A small self-supervised image encoder, trained from scratch.
Model: 2.11M parameters, 32-pixel images, arch convnext, norm layernorm, activation gelu, patch size [2, 2], depths [2, 4, 4], widths [48, 96, 192].
Training: muon at rate 0.0017, 6900 steps.
Rows from block 6, named by matrix and row number. Rows with one number belong to one neuron. Each number is 128 + 32 x the weight over its row's rms, rounded and kept within 0 to 255. All counts start at 0. After the name is the row's rms in percent of the matrix's.
# fc1: MLP up (model.blocks.6.mlp.fc1.weight, 768x192), inputs 0-191
# fc2: MLP down (model.blocks.6.mlp.fc2.weight, 192x768, transposed), outputs 0-191
fc1.160 098 [153   8  77 142 171  90  38 133 166  79 112 143 137 128 126  76 139 153 119 120 162 125 128 117 144 119 135 107 108 126 141 101 108 117 161  98 186  99 193 174 146 121 130  90 151  81 134 156 116  83 124 175 103 112 139 119 150 180 164 117 129 130 138 116 150 146 105 112 121 114 137 159 147 186  47 133 132 117 112 158 100 140 100 122 165 141 136 103 121 113 108 180 165 126 139 122 108 123 121  92 192 137 167 144 139 102 141 111 127 135 130 193 108  91 113 145 159 121 105 128 143 165 117 105  75 195 134 131  89  50 107 128 141 122 188 158 131 108 151 153 141 178  92 104 143 151 128 165 137 152 181 108 101 152  94 136 196 219 147 112 169  71 119 219 119 110 137 132 121  99 163  92 109 163 135 104 134  91 133 155  85  82 143  97 102 150 146 126 130 204 119  84]
fc2.160 090 [ 98 142 152 108 143  93 151 144 168 115 161 149 135 129 134 122 146 169  87 143  55 145 126 131 150 175 136 193 149 107 126 124 109 161 147 129 187 135  80  91  51 139 118  91 121 184 160 135 147 132 159 142 141 121 100  98 125 112  88  81 118 148 136 147  97  81 147 171  59 189 102 120 127 154 145  92  78 164  82 181 154 135  68  95 105 141 137 176 153 134  86 131  70 136  64 138  93 147 121 139  87 134 108 133 149  82 226  95 136 155 104 120 199  97 120  74  95 168 167 132 106 148 124  75 128 109 118 132 118 141 140  77  72 133 154 135 134 152 134 183 130 118 151 166  95 115 146  67 129 136 148 108 142 113  69 118 162  81 123 121  99  63 169 130 116 133  77 152 158 100 115 178 197 194  84  80 143 114 135 144  88  92  98 143 130 100 102 131 135  96 127 105]
fc1.161 144 [122 103 120 131 110 182 103 130 168 129  96 114 110 152 144 106 109 136 161 126 150 128  80 165 172 129  42 106 152 164 176 125 143 152 104 109 117 115 132  90 141 121 136 171 185 136  90 210 152 112 127 140 176 139 133 101  96  95  67 146 163 103 113 190  95 150 113 108  77 116 107 134  97 235 165 187  60 136 153  97 123 147 119 169 116 139  64 104 139 127 124 142 100 113 162   6 139 178 118 106  77 130 142 165 147  76 103 117 121 157 182 132 134 131 144 124 144 126 103 141 140 103 148  88 139 130 116 126 148  99 149  57 164 177 151 169 143 130 142 114  54 138 127  84 153 195 115 140 125 132 147  92 146 111 147 135  95 123 117 117 145 149 137 215 177 126 149 101 141 122 116 107  93 158 158 122 116 131 129 125  95 156 135 114 151 106 135 108 134 102  99  26]
fc2.161 136 [164 129 118  34  97 188  74 100 130 109 165 192 132 228 203 177 132 118 159 131  58  96 137  97 153 187  38 104 135 153 124 125 131 149 175 101 137 135  82 107 133 102 150  89 143 148 110 106 153  89 147 148 158 146 115 128 125 191 146 137 104 102 157 171 129 107 131 126 126 161 177 188 138 110 168 107 105 125 106 126 142 132 152 116 162 152 114 161 129 178 157 151 160 124 136 125 115 107  72 155 136  36 101  86 143 132  96 114 189  82 126 116 135 144 152 112 146 119 187 102 151 108 109  94 163  90 163 159 136 169 150 125 142 133 102 146  96 135  88 109 116 154 100 138 128 144 108  44 140 120 123 141 118 141 101 120 176 160 130 173  93 140 159  99 140 105 176 108  95  91  59 132 131 111 119 123  87 123  49 102 156 137 122 114 120 153 129  82 131 129  75  79]
fc1.162 080 [101 147 121 102 159  71  96 114 126 171  97 184  84 136  58 184 108 102 140 113 104 113  95 143 156 160 141 135 114 155  95 137 113 151 117 143  76 150 177  99 112 138 138 108 114  88 165 143 169  86 121 118 123 149 145  84 187 109 131 155 131 123 152 111 129 176 159  84  54 130 106 103  70  74  78  96 160 100 115 124 110 135 103  60 134 116 130 121 108 115 126 132 137  28 120  93 118 109 130 156 188 115 144 154 158 176 103 171 153  87 149 158 129  80 111 132 150 161 175 128 134  87 165 161 119 100 126 123  63 168 136 167 141 195  80 136 131 123  89 131  85  97 137 132 127  83  66 173 178 195  58 123 108 163 113  93 163 139  64 163 141 164 115 156 135 165 183 184  91 146 128 141 102 152 141 144 130 111 107 123 142 163 123  98 176 133 160 189 147 159 119 143]
fc2.162 084 [106 118  54 130 128 141  98 156  92 137 108 133 113 146 145 129 137 174 140  75 117 130 117  83 125 113 143 125 153 182 114  84  98 108 122  58  73 115  47  80 103 120 119 156 125 114  97 151 114  86 117 160 151 173 160  26  91 140 150  96 103 101 119 129 126 214 122 114  58  84 153 147 137 143 130 167 140  79 141 138 104 107 115  97 153  95  89  98  82 139 166 125  90 137 181 114  93 157 123 120 166 177 133 157 166 142 152 149 134  79 129 195  88 152 141 109 122 156 175 113 124  87  96 138 134  95 142 121 110 103 119  99 147 145 162 139 112 102  52 124 125 167 132 127 137  91  51 110 103 163 125 154 144  87  85 134 118  67 143 125  94 123 200 119 191 172 158 137 139  97 145 135 132  91 120 184 140 127 213 170 179 120 145 169  91  95 103 120  91 118 128 115]
fc1.163 095 [ 96 108 112 104 103 113 141  60 116 148 180 155 175 141 132  74 141 137 134 122 185  93 125  39  90  91 122 122 136 129  47 181  84 119 125  99 151 135 181 142 185 145 146 162 131  83 110 102 111 109 162 105 149 155 174 152 101 139  89 154 117 131 147 132 132 156 130 163 110 137  67 143 137 159 130 134 176  82  81  72 136  99  44 125 121  95 171 152 103  90 162 152 144  77 145 134 172 127 138 136 157 119 155 117 215 141 150 171  66 149 130 185 103 110 157 186 107 135 100 172 122 112 124 149 149  88 157  96 182 105 142 175 117 109  94  58  81 128 142 114 114 139 112 152 103 133  82 105 132 174  93 125 125 109 105 153 106 160 208 130 131 156 139 145 145 164 148 153  98  80  95 133 134 115 185 109 123 108  61 175 125 114  87 117  95 117 124 132 110 148 133  60]
fc2.163 093 [120 163 166 115 131 126  64 118 153  31 116  79  89  67 129 126  91 146  98 188 190 112 161 127 167 117 152 147 126 103 176 193 164 122 143  82 135 145  92 168 117 125 135 105  96 143  98 165 126 134 104 159 111 159 162 156 110 131 125 187 153 112 155 128  95 114  61 199  61  87 139  89 148  74 145 118 127  77 113 135 160 188 178 140  78 129 131 149  90 114 112 163 182 102  84 110 132  79 133 152 141 133 138  83 162 174 145 139 110 186  55 106  89 131 165 126 150 103 133 107  95 121 121 125 143 109 181 123 101 131 116 133 116 157 123 156  86 103 123  88 176 180 168 142  59 120 139  68 128 127 138 156  79 147 138 125 156 200 183 100 153 117 128 133 126 123 113  39 132 113 159 132  96 109 103 136  82 153 116 154 158  93 137 112 158 150 145 140 111 113 101 106]
fc1.164 100 [129  86 128 137 114 185 120 151 170 103  75 139 104 152  84 190 106 112 153 154 173 136 162  88  86  76 165 118 157 116 147 162 137 136 137 136 101 141 129 134  94 124 173 123 108  98 105 189  72  92 116 119 121  66 114 174 122 126 169 154 160 179  85 124  70 128 117 142 138 128 138 125 190  24 177 133 114  90 139 116  99 131 173 121  87 134 135 104  81 117 113 116 201 155 118 174 120 179 159 100 146 149  94 113 119 160 139 100 170 144 155 118  97 139 176  99 127  97 143 159 115 111 146 103 115 133 111 131 134 173  83 165 178  75  84 215  72 169  84 143 104 106 240 126 143 106 143 159 113 123 108 147 152  95 129 125  92 108 107 132 176 156 163 141  98 168  93  90 160 155 158 122 130 134  97 114 178 102 128 169 115  96 128  68 123 125 136 160 128 136  75 108]
fc2.164 098 [144 119  89 186 152 160 130 129 152  96 139  86 102 117 143 177  80 145  97 113 103 164 150 137 145  98 107 153  41  95 137 105 147 169 152  97 127 136 104 121 167 118  79 142 129 161 206 158  84 104 120 120 137  98 137 169  76 113  76 108  42 113 113  94 120  47  87  70 101 125 108 123 129  86 151 102  73 132  93 125 126  77 165 129 134 144 184  56 166 112 120 124 100 185 120 117 153 108 127 126 161  70  94 112 107 149 104 164 150 108  84 153 105 157 129 176 117 133 123 151 107  36 157 136 105 102 108 172 107 145 187 136 110 152 105 148 127  95 181 151 181 182 150 122 145 145 106 117 140 156  69 114 105 157 129 119 131 127  97 119  69 128  68 146 151 114 123  75 117 127 133 143 165 157 158  94  92 117 139 117 177 218 138 127 113 114 116 153 154 170 114  84]
fc1.166 093 [155 144  85  99 107 144  73 103  93 134 133 117 155 146 127  93 131 114 110 165  90  93 147 101 143  85  89 109 153 118 134 118 199 167 139 143 157 122 140  85 137 100 144 121 103 152 176 129  66 174  66 114 135  65 125  88 127 163  92 177 158 134 189 106  97 110  63 187  99 120 125 144 124 107 165 151 145 106  94 155 170 110 117 194 144 136 121 112 196 110 163 177  79 111 105 145 156 160 179 110 149 125 143  83 128 134 143 121  76 100  71 102 138 109 106 207 108 146  84 137 150  92 116 124  91 129 115 160 115 139 110 125 104 134  84 180 149  91 143 125 129  76 143 131 136 146 100 103 124 196 126 127 119 155 101 139 142 174 144 104 123  80  95 121 137 131 154 170  87  97 173 142 184  52 166 127 116 118 148 155 252 123 167 123 148 119 119 177 173  82 151 162]
fc2.166 096 [ 95 131 160 111 146 112  85 105 127 178 133  90 178 120  79 178 149 125 109  89 119 133 142 141 189 202  98 148 116  82 128 159  85 153 137 107 132  81 130 117 149 147 151 149  56 131 175 128 103 126 140 101 141 177 114  96 146 123 137 144  89 121 111  98 189 129 120 162 126 135  90  88 110 138 157  84 147 127 161 122 146  64 181 146 107 132 192 137 114  79 142 133 116 144  98 187 130 194  99 125 133 181 112 158  67 120 155 171  66 104  97 153 184 156 103 110  61  71  77  95 118 148 142 177  93  93 107 128 141 131 129 111  89  99 127  86 122 131 108 107 138 197 131 135 161 162 165 187 103 160 147 124 125 186  77 147  82 145 152  76  81 132 123 114 128 107 145 104 123 142 128  98  64 137 162 114  89 190 123 173 131 178 131 171 141 132 207 131 146 169  89 146]
fc1.168 109 [ 57 145  69 162 158 128 196 122  70 103  95 118  89 145  98 108 151 126 122 105 146 134 140 142 111 119 107 128  68  99 128  65 121 111 136 114 133 179 126 120 122  98  95  92 153  87 166 156 102 146 102 123 118 182 109 104 132 130 104 116 120  82 154 108 208 124 140 161 118  80 132  83  71 159 121 104 161 112  80 140 146 174  49 112 188 140  58 131 137 108 126 181 175 205 198 135  86  85  82 113 173 131 130 144 128  35 101 133  89 133 122 129 141 136 168 124 148 118 134 155 169 155 133 112 103 167 114 126 181 114 168 131  89  87  77  73 175 155 193 116 130  91 122 110 112 175 106 145 159 105 138 126 105 134 181 116 174 158 124 126 122 137 164 144 128 123 151 117 139 127 127 169 188  96 114 147 139 165 154  96  70 146  94 127 116 153 168 114 133 126 189 170]
fc2.168 103 [146  96 149 100  82 132 147 139 123 177 131 141 143  76  72 141 142  85 159  67 150 114  90 109 184 131  97 117 157 109 204 146 111 125 140 144  95 165 123  99  94 154 147 104 112 132 146 114 146 137 134 135  83 152 115 111  33 174 115 155 120 141 159 131 122 102  99  69 188 136  54 117 161  58 133 151 151  95 114  96 145 156  95 130 110 185 109  85 184 162  99 149 139  89 138 177 145 175 124 130  96  66 117 102 120 152 142  80 128  94 130 127 120  70  64 162 173 124 106 174 112 123 168 151 178 166 140  62 137  91 150 149 150 201 154 133 111 105 157 163  73 129 111 110 175 116 149 144 152  92 147 143 155 127 134 174 185 175 149 143 112 153 135 169 146 121 104 125 100 140 130  74  90 148 118 160 164  97 106 110 119 119  65 151 140  98  71  84 183 128  97  94]
fc1.170 108 [108 124 146 126  92 193 190 194 139  63 114  86 123 160 111 138 140  64 147 109 137 107 103 176 138  90 103 137  97 134  87 137 148 105 139 112 143  90 122  97 160 123 117 168 122 112  84 121 122 172  80  91 169 190 107 151 151 148 125 117 156 170  73 132  83 179 115 118 121 156 171  87 133 150 101 111 130  52 111  83  63 129 136 112 154 206 123 122 143 105 145 134 138  80 133 108 159 112 170  92 142 163  81  79 144  87 118 113 133 110  98  71 172 132 134 175 107  89 172  86  85 146 151 101 138 103 158 147 160 113 153 165  86  96 142 142 147 143 155 110 157 125  74  78 145  94 206  95 127 131 142 116 148 151 153 118  87 175 105 140 139 136 159 160 153 109  96  98 115 200 165  51 134 119  83 136 117 133  67 187 171 131 135 185 175 111 102 154 135 142 103 132]
fc2.170 112 [100 106  93 164 149  75 115 118 157 190 124 121 137 103 143 137 119 224 160 132 159 118 198 144 159 145 114  86 129 113 119 150 109 157 133  74 120 130 133 111  87 140 145 137 159  82 188 120 106 203 147 136 100 139 115 141 102 162 166 118 107  78 165 140 164  85  88  82 130 118 104 106 118 162 125 166 148 148 138 140 111  59  99 200 158  44 141  65 131 159 175 186 106 128 158 112 135 135 133 119  85  80 119 143 154  97 126 174 159 162 103 101 144  98  91 124 165 117 114 119 173 169 149 184 152 114 146  94 123 143 181 163 134 120  69 127  83 121  96 128 114 142 118 126 210 140 128 153 154 143 144 163 124 108 104 174 165  73 106  96  82 119 152 183 173 185 103  98 160 108 134 173 128 152 119 152 101 127  77 193  81 110 169  90 116  99 134 113 144 124 174 153]
fc1.171 094 [ 86 114  94 164 145 118 171 123 130  82 106 151 116 114 183 116 120 103 132 127  98 110 112 118 163 122 133 172 111 129 136  81 145 167 111 142  39 139 128 176 158  79 103 125 132 136 112 141 147 130 143 135  30 188 156 108 150 157 128 129 103 176 138  49 160  94 166 145 104 148 135 118  88 170 160 160 105 134 116 176  85 113 152 129 132  77 149 125 128  87 147 124  58  74  86  76 143 123 165 172 174 124 160 146  72 108  82 128  86 140 103 156 163  87 151 152 136 129 100 160 178 120  53 143 153 168 123 159 180 125 178 193 142 108 114  88 155 135 144 169 126  62 118 116 156 105 181 150 147 106 127 118  60 137  60  87 159 137 131 114 129 143 133 149  80 100  95 116 107 167 162 135 149 116 156 123  82 111 128 207 111 175 166 130 153 136 148 153  90 109 182 139]
fc2.171 092 [143 107 173 107 101 129 108 142 121 128 176  90 177 165 148 118 165  85 130 104 118 205 168 121 139 157 174  90 118 157 107 172  94 121  87 182 118 104 178 164  95 166 181 172 185 157 132 141 132 141 136 153  93 127 136 111 103 111 112 140 126  77 157 154 125 112 142  71 122 153 150 159 109  42  76 140 136 125 107  80  85 169 134 129 142  99 107 148  92 113 130  76 121  71 145 162 148  64 120  79 100  72 184 138 157 114 150  75 163 158 109 109  97 161  80 134  84 143  77 140  91 177 149 145 107 146  82 150 170  99 151 126 129 113 175 121 156 112 143 162 129 178 147 158 140 106  82 127 150 132 104 133  91  82 158 113 164  84 106 155  71 148 158 135 137  89  83 158  99 147  79 136  99 141 122 101 130 128 115 188 200 148 107 184 151 166 102 158  98 133  97 202]
fc1.172 094 [ 74 137  68  78 115 126 176  62  89 131 107 177 132 118  81 142 109  91  54 136 129 117 150  76 190  79 105 157 124 105 212 165 116 176 138 132 155 122 137 162 139 101  82 125 176  69 143 108  74 100 121 149 111 150 151 128 162  80 119 144 174 137 121 150 155 148 130 139 118 126 152 104 144 116 120 135 101 145 102 125  86 171  76 127 127 157 141 133 104 155 105 184 136 107 158 126 102  84 138 150 127 158 199  78  72  71 101 166  91 117  60 106 144 109 199 173 121 107 162 111 109 107 102 119 171 187  66  57 115 127 122 136 131 167  74 135 110  91 135 171 171 150 149 143 144 124 150 127 136 102 166 144 139  62 155 135 144 139 144  73 170 110  98 159 108 183 125 142 151 170 145 146  76 154 127 136 135 162 193 132 100 179 158 155 150 114 152 121 119 123 152 113]
fc2.172 095 [ 86  78 158 159  90 115 140 133 156 113 155  95 108 110 118 135 178  57 123 151 120 135  99 173 109  94  95 132 183 128 113 107 195 137 120 107  67 100 167  77 123  75 108 140 133 143  96 114 122 134  89 140 108 128 114 175 134 125 126 110 161 157 139 141 147 146 141 119 160 160 153 122  81 154  83 123 122 168 167  99 145 144 104 111 133  79 116  55  77 110 190  81  95  92 170 135  98 167 125 147  92 163  70 190  89 137 130  24 168 137  91 182  85 135 118 116 139 127  54 153  93 100  94 180 107 129 166  88 127 146 129 108  73 130 137  69 147 127 131 148 104 186 138 138 147 139 106 170 149 147 109 108 131 202 121 112 105  64  97  34 137 110  99 160 151 103 107 102 122 168 119  90 146 136 122 131 138  73 148 132 138 168 108 174 144 167  77 147 126  93 133 125]
fc1.173 099 [ 92 162 119  98  88  91 100 116 153 145 155 142  96  84 123 143  80  97 106  67  93 136 129 135 147  97 172 124 147 136 118  92 163 140 141 174 119 116 136 115 149  90 137  99 128 114 130 138 168 124 163  57  83 173 161 164 177  95 132  90 105  97 147 191  74 140 130 109 153 138 177 170  87 121 190 162 102  52  88 126 109 110 111 120  88 154 150 126 141  79 119  67  29  97 158 112 175 151 148 147  77 129  68 121 159 117 100  83 150 136  97 113 157 139 160 129 128 110  81 124 164 148  99 104 142  90 152 151 125 100 142 184 139 140 111 146  49 140 141  85 162 145 133 145 134 124 118 123 174 151 178 141 117 136 152 121 149 186 188 138 129 196 103 144  90 143 142  80 139 155 181 187 128 156 135 118  82 131 153 203 165  96 164 139 157 140 180 128 141 138 135 193]
fc2.173 106 [177 170  84 126 130 140 131 105 135  34 130 161 168  92 131  99 193 138 133 130  96 151  86 102 149  79  76 130 109 122 127 193 125 142 158 119  88 144 171 120  93 161 161 129 109 172 137 139 145 102 153 120 130 134 122 186 113 141 122 137 163 162 139 163 153  74 180 117 143 160 102  94 130 118 160 188 159 124 180 107 191 171 103 141 136 146 124 181 136 125 150 109 131  89 159 131 142 103  76 141 112  67 139 100  42 142 169  68  94 141 163 112 141 145 127 105 159 134 168 113 159 125 160 137 144 128 109 111  78  57 134  82 146 106 150 142 133  92 109  55 134 140 128 118 115 110 116 175  86  50  95 152 162 105 166 126 129  84  96  66 118 172 158 176 117 146 134 134 162 180 152 135 157  67 163 147 133  88  49  89 160 132 150 147 122 187 121 125 117 173 131 105]
fc1.174 087 [121 127 173 125 120  74 131 103 118 106 150 172  38 167  82 151 112 114  78 182 105 172  98  95 105 139 123  76 169 121 129  67 166 125 175 122 147  62 159 117 156 149 146 135 100 129 126 152 123 110 122 148 137 129  88 158 114 126  82  87 115  87 193 122 116  86 116 108 155 132 129  75  83 157  82 141 143 121 118 114 161  68 167 132 197 155 145 153 138 153  73 108 129 139 124 147 116 185 159  44 104 129 138  28 137 132 153  78 157 164 163 129 125 118 138 145  87 150 160 141 153 196 174 108 110 102 196 125 148  53 127 118  77 169 163 169 131 125  92  88 147 137  73 119 162 132 143 110 189 116 186 143 119 115 142 169 129 156 137  66 179 157 162 164 139 156  92 163 110 116 161 126  94 117 122 132 127  92 130  98 156  90 105 138  98 134 110 132 102 119 150 107]
fc2.174 086 [115 108 104 131 100  69 167 142 134 106 160 119 143 155 158 145  95 132 173 117 179 127 100 166 121 131 106 117  86 121  79 203  81 130 113 127 104 147 152 155 150 149 141  81 160 139 124 138 192 143 120 140 141  89  87 136 153  88  88 135 157  83  50 158 101 173 140 163 144 195 133 103  87 140 100 125  96 102 104 153 167 121 134 141 134 160 175 115 163 120 112 143 129 120 162 133 221 100 106 114 185 128 147 156 154 120 198  83 162 120 114  82 168  98  99 112 117 153  86 132 198 139  65 162 163  85 118 191  72 113  77 160 142 113 154 124 133 166 176 128 203 152  67 128 131 156 119 158  76 100 148 166 115 102 157 186 142 146  93 147  86 122 112  38 116  95 135 128 142 104 123  93 196 140 107  99  93 152 116 122 100 136 143 161  99  93 120 161 133 136 155 113]
fc1.175 095 [125 140 145 129 156 156 122 119 156 118 170  79 161 142 118  68  87 130 171 116 106 203 162 140 145  67 122 158 135 217  64 164 126  95  84 102 129 155 178  72 103 156 142 126  69 140 151 188 147 137 148 138 123 134  98 142 156 136 110 142 101 136 142 137 175 103 156 163 149  75 112 128 130 126 146  89 150 147 122 132 158 167 157 143 102 114 147 154 134 172  73  72 138 138  92 101  87 123  82 112 120  82 128 112 174  42 156 135 135 125  89 161 101 127 113 137 134 147 142 163 112 126 149 130  86 124 136 131 136 179 177  83 122 130 186 123 127 126 118  93 155 161 134 158 173  80 145 106 169 115  74  62 120 120 136 117 122 155 161 164 124 108 126  83 162  98 153 132 139 124 145  99  91  64  66 176  94 105 137  91  92 225 170 128 145 135 122 148 103 175  88  38]
fc2.175 099 [128 166 154 142 179 202 120 143 169 129 101 178 113 144  93 173 145  82 121 104  57 168 114  94 154 152 140 145  96  98 151 132 142  84 161  87 115 113 137 144  99 100 132 125 111 121 176 152 116 140 107 162 145  68 156  62 144 113 140  96 132 145  90 149 126 124 134 145 128 137 137 128 155  84 155 162  79 110 165 163 108 143 142  89 134  90  86 138 125 135 138 179  82 186 163 167 123 112 116  73 105 137 106 148  97 169 104  55 158 114 123 154 115  93 126  96 109 141  96 119 125 134 100 126  80 121  84 161 134  96  60 114 161  94 171 194 159 167 114 158 147 121 118 144 151 144  66 136 100 124 153 104 166 148  60 151  99 168  90 107 113  92 177  74 121  46 156  78 109 154 149 160 147 164 146 192 113 177 173  94 142  62 130 191 102 143  90 148 110  66 106 108]
fc1.176 090 [ 99  59  99 104 130 113 121 128 131 159 118 168 121 147  68 146 170 135 141 155 141 161  75  93 124 113 136 162 119 133 112  82 150 158 184 154 151 138 121 145 179 194  56 146 129  95 102 146 153 103  91 101 152 162 141 127 156  89 115  34 148  84 123 142 111 191 112 154  98 104  80 141  94 172  82 124 152 170 142 138 145 170  99 177 153 117  94 133 132 138 139 111 151 100 128 105 133  86 106 183 157 100 171 113 199 209 109 144 145 120  94 153  75 157 106  96 102 136 125 146 137  85 107  67 148 105  57 205 166 128 135 153 125 131 105  69 123  80 152 164 120 159 159 129 243  91 113 103 147 143 184 115 118  94  92 126 116 173 108 101 120 142 143 108 140 125 117 123 121 146 114  80 170 122 165 147 130 102 145 122 135 164 196 162 133 144 141 127 100 100 102 108]
fc2.176 094 [132  64 113  84  90 125  53 133 113 155 117  94  95  91 166  89 131 171 121 138 110 179  98 153 142 124 143  56 121 141 146 164 100  97 162  96 112  88 113 106 133 161 186 144 198 123 108  74 178  89 157 132 117  83 135  91  87 143 126  69 102 168 135 111  79  89 170 121 131 107 139 124 102 171  93 116  94 181 138 197 108 134 177 181 154 157 109 177 105 152  50 155 164 135 116  91 150 175 152 105 139 109 165 139 130 134  91 171 150 181 127 118 117 108 142  91 172 143 146 140 144 127 164 128 113  92 149 101 150 137 134 139 110 167 175 124 170 147 158 121 149 115 187 143 193 121 121 133 165 150  83  80 197 140 161 128 154 148 151 139  88 159 172  98 105 124  92 129  98 153 140 119 105 160  52 158  75 155 149 149  99  96 128  47 118 146 108 108 131  93 153  91]
fc1.177 101 [168 103 144 162 151 157 110 127 218 112 171 140  76  46 112 123  83 113 155  75 101 149 125  60 132  85 113 129 160 114 100 147 120 144 134 101 224 113  65 150 128 170 132 108 118  99 120 167 125 107 143 134 105 105 136 159 169 150  89 129 103 157 110 127 136  87 118 173 139 177 142 110 145 190 165 167 107 129 108  67 121 163 128 175 109 115 188 110 142 195  82 181 137 115 109 155  98 184 124 150 105 146  63 130 107 145 123  87 112 148 120 111 111 141 155 172 168 133 103 176 104 132 133 126 115 113 155 110 150 143 107 167 159 113 115  81 145 110 128 112 133 101  43  81 151 207  87 145 113 159 124 104  86 189 128  72 113 120 136 203 109 122  72 172 132 129 157  94 103  60 160 104 134 154 143 127 100 148  92  94 116 119 131  84 127 109 163 163 130 140 109 115]
fc2.177 104 [192 142  97  93 136 146 137 153 181 101 123 148 114 178 143 126 102  33 110 128  91 115 102 210 106 158 127  99 106 116 125 116 137 154 119 132 151 137  60 168 172 153 109 153  93 103 126 114 113 119  83  96 171 111  74 109  91 125 131 151  42 137 149 144 155 148 119 145 161 102 132 169  99 136 139 129 116 114 174 153  58 147 188 175 147 157 116 101 120 117 246 143 167 102 104 129 122 155 110  97 144 126  38 135  83 113 149 143 115 184 129 158 150 129 118 126 154 178 148 129 165 126 156 104 154  83 145 155 106 135 113 124 212 158 116 134  70 139 112 131 153 163 121 132 167 143 170 125 101 116 119  79 182 111 154 184  91 132 142 116 173 179 108 142 114 180 132  90 133 131 122 114 163 106 117 172 131 125  64 112 126 104 163  81  85 110 111 117 158 188 112  97]
fc1.178 106 [112  88 110 116 185  67 123 161  83 109  73 107 182 123 159  96 114 129 146 102 103 138 160 125 157 178 148 126  67 114 141 167 129 130 152 153 123 215 106 123  93 122 118 128 140 100  90 167 170 150 107 152 110 132 129 166 146  56 174 140 140 171 114 162  94 125 124 171 145 159 167 116  83 133 161 103 148 175 144  95 148 105 143 138  88 134 188 129 171  81 180  65 119 140 135 123 141 138 160  93 141 179 149  96  57 143 155 224 103 182 155 129 202  81  82 137 117 125 137  73 115 144 116 186 169 116 159 205 109  72 125 134  79 139 115 137  70  83 166  96 132  72 150 118 147 121 116 139 147 127 108 140 141 134  77 107 121 100  76 112 161 130 137 136 146 156 157 150 145  74 119 121 117 134  87 133 162 129  93  94 121 169  87 127 160 114 106 126 159 171 118  82]
fc2.178 108 [133  79 143 136 167 151 153 132 105 115 169  91 154 182 174 140 152  97  70 147 148 148 129 154 163 126 131  97 137 147  87 178 175 143 140  96 139  84 142  91 148 156  94 199  99 107  98 170  62 139 118 114 192 146 165 119 114 120 166 125 132 112 148 153 112 130 124 154 117 145 157 122 112 104 112 123 105  99 104 170 166 142 147 126 104 146 135 123 190 154 132 107 174 148 122 154 237 117 159 125 164  88 178 143 112 138 199 105  60 149 117  99 139  86 128 100 122  82  82 163 170 105 154 124 174 190 141 183  81 121 137 131 105 146 126 146 118  74 158 134  82 123 159 197 103 115 152 145 131 111 162 103  52  86 152 178  70 145  79 140 111 113 161 162  84 154 180 111  91 136 133 115 137 143  96 124 139 169 107  67 154 139 145 109  87 178 150 197 142 154 119 169]
fc1.179 103 [ 83 150  95 114 104 120 169 183  55 108 156 151 149 106 128 126 127 112 129 160 172  87  84 169  96 166 109 165 114 126 174  99 161 143 115 144 167 137 115  97 130 119 174  83 103  85  80 151 109  79 152 136 129 118 124 156 195  97 100 153 123 113 170 103 101  98 134 181 126  80 108  96 167 167  99 171  85 129  92 203  58  93 165 179 151 137 161 163 154 180 146 170  94 130  45  91 125 153 139 165 120 102 128 119 132 162 114 137 107 101 102  84 109 170 179 199 106 157 145  77 161 153 146 101 132 163 158  88 100 151 160 110  60 123  99 169 142 133 126 102 145 169 154 164 135 116 123 101 133 194 167 113 148 110 129  74  82  67 106 119 150 122 126 131 103  99  93 173 136 190 177 127 136 108 156 163 126 119 140 157 152 165 112 204 126 127 119 142 138 138 151  98]
fc2.179 098 [103 194 189 120  32 140 146 130  85 147 106  75 156 108 160 179 109 107 136 127 159  78 129 148 132 107 126 113 158 115 135 140 105 143 137 202 141 162 151 162 139 134 142 151 152 118 146 107 140 163 121  82 129 150 168  95 150 117  93 160 153 127 185 108 112 184 168 120 145  74 166 185 155 118 135 117 123  75 133  58  96  80 191 159 124 113 118  89 116 149 185 142 149 117 155 153 137  99 186 171 154 113  70 158 136  56 157 122 128 121 111 152 111 116 114 137 146  94 137 130 172 104  81 123 138 126 128 154 111 131 102 168 156 142 154  76 176 126  63 102 206  74  90  81 178 129 101 154 136 141  78 158 126 131 191 145 129 130 121 128 152 142 124 137 133 100 153 140 101 146 185 156 143 145 172 105 105  94 155 117  80  67 119 159  97 139  86 103  64 102 126 195]
fc1.180 097 [133 125  95 170 182 151 142 135 134 102 132 165 107 154 122 118 130 206 129 128 112 148 169 105 140 118 158 139 139 148 186 192  98 121 141 135 116 116 153  73 122 141  91 154 140 129 149  80 142 117 135 174 130 122  97 109 114 117 130  96 156 145 127  86 138 107 105 101 105 108 101 149 124 136  73  46  95 191 100 148 101 132 159 138 123 104 134 134 144 177 255  78 138 138 129 126  96 121 183  69  60 134 127 148 133 128 180 198  61 100 150 142 135 109 121 128 113 129 115 120 198  70 143 113 137 108 129 116 153 106 127  96 105 175  94 153  96 127 142  98 176 212 102 139  98  89 160 160 109 118 179  79 134 156 141  81 167 107 128 147 173 132 151 167 104 128 122 106  99 125 126  88 130 112 137 101  98 129 147 101 104  91 142 118 193 149 204  72 169 197 136 145]
fc2.180 086 [139 108 142 184 136 160 106 108  88 163  94  86 110  80 150 117 134 101 122  87 112 128 154  77 134 165 144 143 160 167  74 127 122  79  85 124 102  85  90  94  88 105 151  86 120  97  47  70 178 131 153 115 116  95 112  99 187 129  78 165 113 135 107 200  98 135 129 146 113 133 183 106 151 115 138 139 168 174  83 105 120  86 119 118 113 153 110 118  99 116  94  93 116 165 149  86  97 135 175 143 127 187 105  82 138 110 124  87 138 117 201 162 177 116 141 120 113  91 101 133 126 172 102 151 148 148  83 135 140 113 104 198 114 127 113  89 124 141  93  83 157 110  78 174 121 140 177  70 138 135 169 111 137 152 143 169 137 132 100 170  87 149 137 135 120 168 107 157 114 168 127 111 116 120 100 107 190 162  97 104 145 176 116 184 142  46  48 168  75  85 158 153]